config.yaml
encoder_arch: "mlp_mixer"
train_examples: 195000
horizontal_flip: true
vocab_size: 28
encoder_inner_norm: false
encoder_expert_mlp_ratio: 0.25
encoder_shared_expert: false
encoder_patch_size: [8, 8]
decoder_norm_position: "pre"
decay_fraction: 0.2
final_lr_fraction: 0
warmup_steps: 520
Rows from block 9 of the text decoder of a small image captioner, named by matrix and row number. Rows with one number belong to one neuron. Each number is 128 + 24 x the weight over its row's rms, rounded and kept within 0 to 255. All counts start at 0. Numbers have three digits each.
After each neuron's rows are labels from the 100 texts, of 14976, where the neuron reaches its highest value: "tokens" is the input token at the peak. Only what is clearly more common there than usual is listed. The data: rosettes with rotational symmetry. In brackets: how many of the 100.
# fc1: MLP up (decoder.blocks.9.mlp.fc1.weight, 1536x384), inputs 220-274
# fc2: MLP down (decoder.blocks.9.mlp.fc2.weight, 384x1536, transposed), outputs 220-274

fc1.216:124155126135098151083111152118144124171137098050149117110123149127103125115195079125083096161119106115127101137076114094171161119142115194149104148108124110107101112
fc2.216:122169133141098158124131148114115122127126095132102133121120145109131153129157069123100074156132127152171125145113142026129127134133099165127159145127146103140090085
tokens: "six" (45); "seven" (33); "ten" (13); "four" (8)

fc1.725:126153128129127135098118153094160121144132104078164110131095157134116125117174066114089099168114093109123109139095096115167170113141127202155115130099112119115116121
fc2.725:114150124138127093138127128106125129134129138113112141112109113151123166145184076124122093152135121163139144140111150063131119158094098096125167148158141118149080106
tokens: "six" (30); "seven" (27); "eight" (24); "nine" (8)

fc1.371:104149094163076110176147095135115130143138164081119142124102108121114131143150132178095098141137121147132148159096175092098121129140112085145131146173144105133129085
fc2.371:138097126121163052125120116124164142134125160115170083106118099170120117123139157119144173125102142107075137118138138235118135151118150074144100118143086161128147198
tokens: "in" (100)

fc1.491:129135129134156110114125129077176123124130106102171114134080142127126131109145081107119134150109109090108127131121082149144163103136135205150136132112107131139136130
fc2.491:117153141141111102134124113124107131142153152120099140119130123146115140138190102135112098145123123154152135141105169068143114147082108083111142132135154108146093063
tokens: "earthy" (62); "fold" (38)

fc1.54:144134122117139142107123127128151142078119090173133121122161107136136102137136094109205153131130149121135138131149095163155102103137124168119110093067125142140156152
fc2.54:125145115151134166143126119116099098099142176137085148165156111114167111109090225099120135103119144136173135128148103091164119132142125089108171134172151115137146176
tokens: "a" (100)

fc1.715:157093141153153042130131126136166112120141103137183173120100136143107138138106111117115161138114137104085148094133145154057125152127156164144146140141108152137115117
fc2.715:147098139112169068116127117128164142145145158134164081124127098163125105113134172104136175117102136111086126125136141200121134135117153067139102113143092160115137220
tokens: "warm" (76); "earthy" (15); "dark" (7)

fc1.232:130095149113189084123146119130166106098127135164162127141113117148164143116079175095117178107114117064115126086140110174103127127129153167113158114148112158131155138
fc2.232:151082185136159086100096108131160117127121160150177118118145110164144091133130180095132188120093127108088095106130127170100117132099132076111096122134104153122112217
tokens: "<end>" (100)

fc1.537:100128102133095078157135092127107137129134146134089143143104099118122143145118169179148137122127147119125166148144146088124096121114121080104148119179179147164132123
fc2.537:141089142096121111095123117166144140104138088202101078129163121144152108144135131109150198090106149113120125112154130119133118103102155140119067095088117154114161241
tokens: "in" (100)

fc1.331:123120113109137096109109103100145158108112122172122102150128106127139118130138157135183145124126152089115153135162106152190119105123106101121123084126160167161143144
fc2.331:110167117138107206141142146124086087092126149144081155162153141085154136118097184103105104116138132151182137143145102046157127113159123134116174138142155105129131136
tokens: "<end>" (99)

fc1.639:117114144126166114152138100116137111095116141162132143137109099142172130133104186131129183122111124058121122078140111123138115139132129134106161084162148152142159159
fc2.639:154091171148148063101100109118160128130115160118188111103124107158139105136143161126137173149086124118080104114117133185091123138109127084114095124141087153144119208
tokens: "<end>" (100)

fc1.584:110169136127127237151143152128112093094129115134089123141158123121157131128110131098124113126142131161169112138126095074159121132145120154112179135116134103115132152
fc2.584:152121162148158068119116114110143122110125192117196143114111106140146112117138199110127159153089129118091111100123128200105139162110111070107126131170102156155115192
tokens: "an" (100)

fc1.99:113113113134134054151119110123123133122140129166111129149096113122147151130118180150127180112131149075114142098167143097118104118102122077116170103176154165152146130
fc2.99:126134149113120167102129128167127099085112072185095138143173120117166120142121125121136181082124131127162126109149118061135124100131133200117105119106128147115138208
tokens: "colours" (64); "-" (32)

fc1.222:134087122127158033143120098135146139109138129188144125142121114131141142132101178137143194104126157067099148083169148168090090125105135104112138098152125178154155134
fc2.222:119137143112125159118124128159123101084134099178076113152165112119176118129121139124150194095123132134164117113144108068151104111118130173106117119112148137120144214
tokens: "-" (100)

fc1.106:114136113127124117129110157114133138156129115072137118119096164124095145136156065124077078163115112147111126143094143119140164146130119155165136161116136127117101107
fc2.106:138098123118167058134118109121159148146132168119163083110116100163127119128133172109150177127098130111081138120133136221117132149115153061140109113161097154128145208
tokens: "cool" (99)

fc1.246:126172127114131196155112149100095106138111114096114130137090154120125127120144075125074063147142116193138122171108111078130155148162135150154189171133143078121083129
fc2.246:146086126160150024129074103111151136126144134132192160113130101186134137149165163113120167130116134106100130105131147182096114169055131093100125110159095134124115168
tokens: "fold" (100)

fc1.451:138128128136085149073122135104129151187127114041134127106113153128090106136185086148086059146119119132105117152095140106172154127139114158158092152113131116124092112
fc2.451:116175130141103151128132148115112122128133103132108150122117145110130155134158077134100072162132127154173128151106148023130124134134101155122165143136150102146089075
tokens: "eight" (42); "seven" (24); "six" (22); "ten" (10)

fc1.679:122160123107107154146129158130112118157129115064123137115096157129095130125146069138068078164115105152137134140087144114123175141139131172142141169113132112104087114
fc2.679:134106119114163050129101125131159147140140169131163087100107105167130117143133180111141170131100123115082147127131145214114127163116158064138122115173099150137140204
tokens: "eight" (36); "seven" (25); "six" (20); "nine" (10)

fc1.430:129134124123130121140129144123122126153129089074145146124088164123098137140129066130081081157118098145116141137097150121098158134138140183143121174110121118112081095
fc2.430:137102125111167059135125117125159145144129166115161074113112100162129117125132168108145168130104128111079137120138134223118138151122155070145110117155099156129141217
tokens: "cool" (99)

fc1.638:125118118111136098110109104106143156108117124174118103148138102127143117130132166137188145119129157089116153132165114154185111105118102093118118079125157167160142149
fc2.638:109167116136111203143141148121086087091125153143081150161152139087155136119097187103107105121136132151181139144143102050158128116160125129115177137144154106131130142
tokens: "<end>" (100)

fc1.720:124113119152115053142143122135142112110144115123150185118109093129112136137123128146124138126131143122098160133131143100071100121118146099128158157164133153142119117
fc2.720:146094130118157060124118112123163151143138143119156079112130099182125111123142150099152180118102145108082132124128137219120141136100159082134088111132086163121147221
tokens: "warm" (95)

fc1.446:095133108141113093157145100140102117122143137130094130141118095113142139129119189160126158114141157112127139123145145082116087110112126079101162113187159146155151124
fc2.446:131093156096129117090127139164150114087111099161116087109158109146153094124144132092154195100111145133122106110142084149133109114127134147109077119077123174118161231
tokens: "colours" (79); "-" (21)

fc1.32:132140118136104152147110137130110117159132106075126140128098156122090131138139065132091056154136117174115126168099159095112159140127133150156137175118140105134081115
fc2.32:134092127113173056134121112126158145147134166116168080112114102169122118127135165113152178130100128111080140121138137228118126154109149067140110119153097156124142201
tokens: "cool" (99)

fc1.563:146128128124084171105129133115116140179124123050127137122126143126084111139149094145094041134121129160102126152098168120155134153124108143154099160114138115128086114
fc2.563:112178115140116175148135152096101102120137151124104159140123151096141150123133153116099061149135111165177143157118123038143136140159118112125193150173150101145093092
tokens: "fold" (47); "eight" (37); "six" (7)

fc1.334:130159130145069164076120148109128131166147101040129130111125145117106117124189105144099083155120118132132100146089125059173137121151106164145111145123131102109115120
fc2.334:120171134146103162130137134118107119133146099138105144126120147109125145133165080137093080158130126154174124148107161023137119129125100158116157137130152096140093068
tokens: "five" (37); "nine" (24); "four" (13); "three" (10)

fc1.444:127152105132084143136106133148127133160129131072124127109113139122101146150146074145089083147122109154141141149099158097136153153127119125159120160134148117116099119
fc2.444:139093122118169054133110109127160148144129165123164085113119099166125121139131172109150179130098130109078137120133135222106127147115156067136106112157098156129141211
tokens: "cool" (99)

fc1.525:148106143137133075109109121118178103130156070093189127124071144138129124101167081094108148148117106079102106102117098131115127088114156228149079134084123153131133131
fc2.525:130165129116123104138147119122114131159130163147076076101111120131087150126193112136138120125130123160116148138116168078139125160091102090126123135104128104131110174
tokens: "warm" (57); "earthy" (32); "dark" (7)

fc1.81:124108171128130133114170129188149101082152114156126112122190090134145121127129119094171162102135137114143131133143121125100083111134136114120099109116097143108171139
fc2.81:135113117119137108128116120125138135106136147144108102149144098141181101125102191108172212119096147103119121097148102182148109134109134099113113111124142148136156227
tokens: "colours" (100)

fc1.219:097144128126161149166140109123120108095124147162109129141135107124179132124093199134137167123128129099142122084142102121170112129129123132103180089158159135134163156
fc2.219:156097183146144076095104118123158121118104162111189119095118109150140107129145157129134164152088124132083100113107120183092127145112115097111098136131091157148119196
tokens: "an" (100)

fc1.459:134105120125153082120124102127154135076122127196131124144142105128147130128120165112176182103134148091122139095175112148142092112113119104110141079133138163143159146
fc2.459:119156119144115196141133126131092089089133153150077149169152129088169126125089196118122138116128139141181135125144102062160109115146120124109168127149157107134139152
tokens: "<end>" (100)

fc1.538:142175121120111203158137160135107101145127104090114135118131147116100131144115078114090081158132124195144127134109136088106138140137145175143138163115129103114091126
fc2.538:136097140133160040117083143103169136124124136105198124092105103170113126137171121112132128150114122112076114121115129214088140178112114110130118130141075155151117171
tokens: "grey" (85); "cool" (11)

fc1.688:126135142132129122088121136092172121143139112075169104134096149131121122112175081110100117157107101095123115140106086125167164109133125194154114138108107126125129126
fc2.688:114165145134105155129136132119103119132148109128104145127130143121116145134173079121096077145129118154176126148110164031143114137108099149112151140119162101133100058
tokens: "eight" (31); "six" (26); "seven" (26)

fc1.428:180072142125127097104092113128167146187130092107166133126093162137097132151139105137093097136102128091094125108130149151137146162100111154158086140116139158115093119
fc2.428:126145144116109193112156153144133117125099048100122097114124158100098134124151048162115088163151129137136109153112120102121135105175122233143110132071124121127127082
tokens: "earthy" (47); "cool" (31); "vivid" (9); "warm" (8)

fc1.294:127142142129083179111128150128114123172145116063122119114147149120089129133144093134092067147115114171131123163097146108158159152134121161143097176103138106121088126
fc2.294:150102134134124066111103114112181159126140102154180090111111116153121113139189088126134146165104137079085115102103156151107133155088115123122106089120113126139116137
tokens: "seven" (43); "six" (38); "ten" (17)

fc1.763:120112114120128081121114097117140151101116126173107118149135097126142125133126174138193156113132161090123160122174127142165099105115106083109124078136158165160141145
fc2.763:114164112135107204140140149123089090092124147146080147160155136082161136121094181102111108116138134152182134141142100046157127111160124134119174140145150108130130149
tokens: "<end>" (72); "-" (28)

fc1.561:123148133142074184112150154166110136133129103083099125116152127134086117138169061132139062141137124190164120184104146073123123144145129156138107163080123092117109101
fc2.561:135092113123166081141115114114154144127128169127147095134123103158155111125104200114157190121103136103090133108147120230128122147120148075132114111151105155138149213
tokens: "six" (51); "seven" (28); "ten" (11); "four" (9)

fc1.457:140103139135091126103142138182121151149134116089135134110145131147080107138165070141149070125126127170134137174102165157096121138135138148144066164083109110123115096
fc2.457:138095110125150092134112109119147151119137142140131094142132099155166106128112180121165215123096149098093121104147119204139113137107145098126105102128117148138155219
tokens: "fold" (100)

fc1.569:102135114141095095152127102132099132130145137141086132147107105123140142130130182166134154112140148108125141127153150074130099109105119071113161115183167138152142128
fc2.569:130105150104125134092130136169138109084113078196112105131167122133174120133126122108150200096110147124137116110155111104139120105124139180114086107099122157115156230
tokens: "in" (60); "-" (33)

fc1.97:134157136129093192100126151112120129166129110042125121117130149121100120128156074141096045146125114159132121154086143101164159136136120167152099155104126097118091125
fc2.97:123146121148112119129111123107122135125128141116114152116120125136139166150166092120111090158144127162151136132119147054133112159100095115121178139159148106153073080
tokens: "seven" (41); "six" (39); "ten" (17)

fc1.516:146088124140143063128110121118159143154132115118154124132060158129093142132157089135093132140105115103112118109145140132112159153110129133150142171139135162120110115
fc2.516:132109146122123147126132106159133142119142090165159119140117139110136096152113115155156174131125147065103120079157141160121112098122115197116091078078170111150141117
tokens: "earthy" (80); "warm" (19)

fc1.209:146134123130096177082122133102132145176116121044136133107116149126104108135169078137091045144120117148109124155094134108178161139147113158166108161117136106119089111
fc2.209:114176126147102167135130137112107117127136122131107160133127149103133149133147103129091071153136120156177128145111150028144117135130100145114170144145161095148091059
tokens: "eight" (44); "seven" (19); "six" (14); "ten" (7)

fc1.645:112136108140113077164130097130108129113143144161081135148099113115147150129120184161136159115139150110123140111161148083127097115101119069105169087176167144149144133
fc2.645:133106155116114138100127104174137117092122100193103127137159112132182114146119144135145215083113148117141122097156124114133107103112132163115086103106129147118166198
tokens: "in" (100)

fc1.258:172113120149121082141108117106156141167130095105145124134048156114101138136156090143095116146103129110108108105128141114112152155102114144148135153129144142116095121
fc2.258:134107148125121168120139110155144134120126078128168121137110152110129098141100109154138146139133146085113115093160137182112116097147124226127102091070155123142143087
tokens: "earthy" (100)

fc1.311:150098122150147070155138126134151124130138108111172169115081143138114126149113091145108134157127127126089148096124162121054122146130148146144136138149121142117099109
fc2.311:145099122121169050129123113120165154146136163115167080108112097169127116123139165109146172136099134106072131118131138223121134150109151068143107112157095156132139208
tokens: "earthy" (60); "warm" (40)

fc1.136:111122111134121060152124105137118124129151133151102126145097107122131147137131175161119166115131152091112138109153155083116096119101121074116157107181164159149140131
fc2.136:129106145117126126092122103170135121101132088190111120134167110145169114136116141111139206062107148100140138100156143113131113104107148171119086100108117146105158217
tokens: "in" (56); "-" (43)

fc1.517:112178114137081175152149126160102116140129130093099146124117116122106130137144097157086085141144124187153151157100154065121136135140137121146159149146143099118099113
fc2.517:145084131120165060126113110127163148145133145115169090104118101178118115128136155116149176129101137116076134124132136228106127152116152081137100114143080159125146200
tokens: "pinwheel" (67); "mirrored" (33)

fc1.539:146151157120108178123137167163139117089127080121126118114154110131114112143135044089205125147135126159152110154107121118093102125133137192130076126062107119113144139
fc2.539:119161107140138157157128128121090106115148197134075120160151115114155116112099226102124133111114139150166139136138120091176122134128134064111171133176151112137133187
tokens: "grey" (66); "cool" (29)

fc1.190:166100152131112124091097139120169150171124089079158129111111164144113123135189088119092077146103118094098119132123116090178153151122094151165113138123134145100089135
fc2.190:115156132149091171130136145125128128133125076124128121125121154104122143130151054171118090161144135133144122130103140058137138111136099200127139121104146090146113052
tokens: "eight" (40); "cool" (36); "six" (12); "seven" (8)

fc1.464:126151136124126130111127148090161121141131106071159111136090161128111132119162064109092103161110097106122117144096097127153178117140127197156132142103109119117115126
fc2.464:116168144143108127132129125122110124142161134134094129125125137130109141128182104128098092147114119153168139151100180035147124146103109107113150136148152099149092076
tokens: "eight" (32); "seven" (27); "six" (25); "nine" (7)

fc1.475:124111150139098170112171146184139127081145097108115127117183083133129103148146078113177090124135136157162149186128128096091098135155134106133123160105103120102139131
fc2.475:135108108118140106137116116114140144113138141135113092150142102154174105122105188105167205126096148106109117110146108194147118139108145097121109109121128149137155231
tokens: "grey" (93)

fc1.577:101137113146098114150137106135104110118149113119106140132113097108125132140106153154127159133139158124136138125136134069110098114113129117108166128161165140155137127
fc2.577:146097150100121107094114154124170125111104084141153069088139109150132112113164105075141160124113136137109090129129074159116134113140140151120072117092093174122146236
tokens: "pinwheel" (70); "mirrored" (29)

fc1.107:124147130125122122122121166091149114140118109049153116127092170135119129116160068115089086161111101102120121140089100138143177121133115187148144147116114126115108126
fc2.107:120174129152101114145112147119097119138147190124094115120143129125119127126175150128091109124120121177175145170106160051159138143135134041132163141196145104124113130
tokens: "fold" (100)

fc1.368:095133112138139096160154105141110094093141126142110131142140092103145145126103177134136175111134155117133141115143125098108086107117142113095178116167154151155154130
fc2.368:144099170104126113084125132162140116093111112148124089102157103139151087117145136090147195105106144142118095109127078145122119113123127135106065125074114169122162220
tokens: "colours" (100)

fc1.125:146099137154151070128129134138155114129125084118178190122086147154102130149120082122110124129123108118084155110115163142065141143124158168145147162135113131124080119
fc2.125:145096130121171057128120114121160149147139166122168078120114098161130107126130172111143181130096132101075124120134143217120133143111148066138105109157102152134137204
tokens: "cool" (90); "vivid" (9)

fc1.677:129165125116127187163117146105094115148107128096104129137091160125118130126135083132067056141139115196137128169109117092129163155156135135152187173136144087125078120
fc2.677:152078135139162023120075115119170156128137144126195132099123101190122123146152164120138175127116125105080143104128145216096121175072138091110117112155094148127124177
tokens: "fold" (100)

fc1.600:115151115155085127135133126126122120120141091092128151116112107103106129132127104124123126145134146153152131137109115067111129114135126152130168157139154136138115118
fc2.600:149101153096133120094130153118176133135119090125173080098139115155119114105146110084137146134110142117091087125133085184106140116145134156139072120092087172111152198
tokens: "grey" (99)

fc1.151:136101129124138112096111124106188127121130077122163125122081141120124137129163092102112156133114120081134098097151086109158160140118111172138150156132139162110124147
fc2.151:115149147145091167126136138126131133123130078128154118126130157102124132122149060169135114164146136111124115117106140079137140115131106190129125113094153089144116046
tokens: "earthy" (60); "warm" (40)

fc1.316:118146126126131120130122156091129131153127098063151124132079173130104132122158059121080072172116104121116128144091117130136179122136128185154137158111114122115094106
fc2.316:127119119120164054144126116122143147149146183117148085106107103163132127131140176106141167128091125125092143132139149204126132162118157047143125123174106142132142212
tokens: "fold" (100)

fc1.133:142123139139141117096116112076185122132129119106173113130093137124143109104151102113121143140104112096117123116137076135161145109132129193143124121110116133139144135
fc2.133:122163145147099155132132125118105122139147105120110157125121147126118143134165080136091072151126127156173126151107166030142118136116101154112149141128152100140098043
tokens: "a" (75); "fold" (25)

fc1.169:138137131106113178110120123099141132119117140151121105135173099111152119135138151122157108121131140115121148138133100132211126126126092091129112100110153147137123152
fc2.169:113159122156116203149142134111095085100132155125104171161149141101147131109096199102091080115145130151184138145146103064156133127161112128112180142160158099138132104
tokens: "a" (100)

fc1.205:119106167134125144113175132186138111074152115145128117117195082131149110134134114105175143100141146126143142150147128125101081112147133105123103125118100135105174131
fc2.205:133110117117139108132116120123140136107137144140106098150144099146178101122101190107171211122096146105116119102146103186148110136109137100114112113121139150138156227
tokens: "colours" (94)

fc1.168:131165123122144215136122166105131107126112111097140133123129159120125127128132067099097071151130102185146115154101093105151172141155140183140168158099126094111096126
fc2.168:139105125150140035130101100104159148128127150122187141103102105162135146148179139127138151157110133106093131104129141187109111166064106091118135113157114140154119136
tokens: "seven" (47); "six" (46)

fc1.172:131149113102122167107107120071139154142099128106132112122111119126144119131168110145127080158116128123119135152127087117210155122145106138132120110113171128143128142
fc2.172:123155114154116190150129141104098091102127137120113194159149145103150138105084181094092064112156126136189134141138101059141136134153113141111180145158161102133113094
tokens: "a" (100)

fc1.181:108174147136100219139153148141097107102136110127074119131155117125144122127138118113132113122143134157169104153116109055141110123150128152116143131111129094124137139
fc2.181:149124149163155098128119115104118113110138197123171146131128106137167103115107226095120159139098127123106103112133132181115139151116124060101136128182100145138119205
tokens: "an" (97)

fc1.767:138083126129146061123126084129133141095120132190123140147124104130138132141100172125179173102133152092117162091180139164113082122100127090106119083133141163151143144
fc2.767:121160118135108201134136133129095094090135146155074142161160131086166132124095185108115133116130137148180128136141108043157111113147127129117167131147148108125135166
tokens: "-" (100)

fc1.594:133120125145085148105130144161121153143135099070124136114136136137075106139167054147140053147124129178143129186104157116113132142144131160150095180083116099119108099
fc2.594:140091113125161067133120109117159147128135161128146088125126094162149113126127181117155201132094144103078124108141127218128121147109149077136107105145100153136152216
tokens: "seven" (39); "six" (33); "eight" (13); "ten" (10)

fc1.220:108154130129114145115121165124134119165136104058143111115114172127098138113171069120071094160105101143121104145086115122161186134141119190151119165101124116107099108
fc2.220:138114133135141065111117119099186153137148125146187074115119106159115110124181112116136160160093139079072126100111161176116136140101118122129089084134111121154124157
tokens: "seven" (45); "six" (43); "ten" (10)

fc1.240:126113122124132099115123098131142132083126130189119119140155093122146122131118177122188175103137156098130144103172122139151087108110110097099123074130144157146151149
fc2.240:119158115141116196143135136123092090091129160142079142160149130089164131120092197104117122120129138151181135136142098063162120118155125120116174135153154105134137157
tokens: "<end>" (100)

fc1.540:134109119127124100125124089130139136091125137183110130136144086121148122134108191130196170106140159105128148106169133132132075117112111079101120080141143150151150149
fc2.540:114160119138108204140139134124090092089131151142079149163155132087160134123097188101105120118132134154183131146144101052159117116154131128114174136145151107127136151
tokens: "<end>" (100)

fc1.349:121145101127094146142101142151117131153129118069129151117117143127100143148135069140103062153128097155142151153104162096127168154129124127149134173127151118120082118
fc2.349:141094120120171056136115110127164147146128162116162082110114100167126119138131168108150175132101131109075138120130134228107129150116155070142107113153099156128140213
tokens: "cool" (100)

fc1.729:096145133123161146154141115125121104094121144161101125139142110127177132125094193129141170118126131095141123089145098117171107122126123140101175089149161134137160156
fc2.729:157099185149143077096109116127154119115110163108184121094116107145146105130143158130135168152088123134087098113105118175094123141112113097107102135137095154149118200
tokens: "an" (100)

fc1.55:162116123133075136149127117125101160178126149081105131119123152130103110136118139156104073118124138169111126119118190144108123163095109120135108134119124115133102108
fc2.55:129141125110127190125133169139134118131115092110096110105128162112115136112116089138095069143146129184162119173113109082127149117195136175146141156118112131119132115
tokens: "in" (100)

fc1.472:139108138127142072093108129111183104124146088093199130132085139140141118102171084095105140147114104068102098108112108144120129107122145210146093119093115148125134133
fc2.472:109172131127128105138137126139081113145148159139081122119135115140100152130200116124123103123123113164153152145103159068153124151082111075113144150117152107117106132
tokens: "warm" (50); "earthy" (41)

fc1.743:107121108141130068155140104129111117113143132138113132133117083109141138136110191159130166112136164108114143119148147103100077112113129080101161111188149158160162128
fc2.743:136094141100126114101122137156150121082122097154102090115161102146166101123124139091156197102118144131124110114137075141142104118122138146112082123083125164119167239
tokens: "colours" (100)

fc1.640:158111134121140135114130139152167129078123089160145133122164110132135115144105081087208164139124136111135129112137105169108103120136138199123083099057105149122162154
fc2.640:120155112144132166147129126121095102105147183137078126164155113112161112108093224102121134111118141146171134131142110091171119132137130082109168131168153113135141182
tokens: "<end>" (100)

fc1.652:122120132133133097110116148092153132144135110076161111130090154141119123106162082123105100160107106096114132141115095141148165113131126187146129145116112131137116118
fc2.652:120182120132129087164119129138087117158156211124074106109128121142121128130172163125119114109107121178152146161108156090160135161105133029123154148183138111123117156
tokens: "fold" (99)

fc1.112:123142125129126104121124153076147126142122104068149115130078168133119132111156070121092094164110103101112125140100098141136175117132122183155140144117113124120109120
fc2.112:135146111148138065155116124108123145172162205118128102099115113159126142117162179118120138117099130158119147143115172132134127157113151031144133130216101113137133185
tokens: "fold" (96)

fc1.325:114125118143119075141139100145099134126144182126102122147148103123130123124108196156128148096135151113111140117123167157103082114107133063105107112169120128148163112
fc2.325:124101138125121117113113098162140151108121112164115095142132107151163105138111163136164212102114153094118125088162113192139102110118136137119100101098147144140166202
tokens: "-" (100)

fc1.560:120126120133174098116119136090168122121123109117177110135084138134125136107144086112123138149118114086101121124124080161140160104135138196140143131113119141136142122
fc2.560:110157127119125086152123124124096120141145163120097137110125110158113163143186110117130103127131120161142155144109154072138120161073118067116164147146155112141095127
tokens: "fold" (100)

fc1.302:135134135125115142082110133094167149149127119072163121112101157133108110118190079118085086163116110109108119138114099096180163123131112162166114144115122126115105131
fc2.302:113168137148098164128133141120107118130139100132113152125124144111121147135158072140094074152135127154173125148108154028141120128124096163117155142125157095143101049
tokens: "eight" (52); "six" (19); "seven" (15)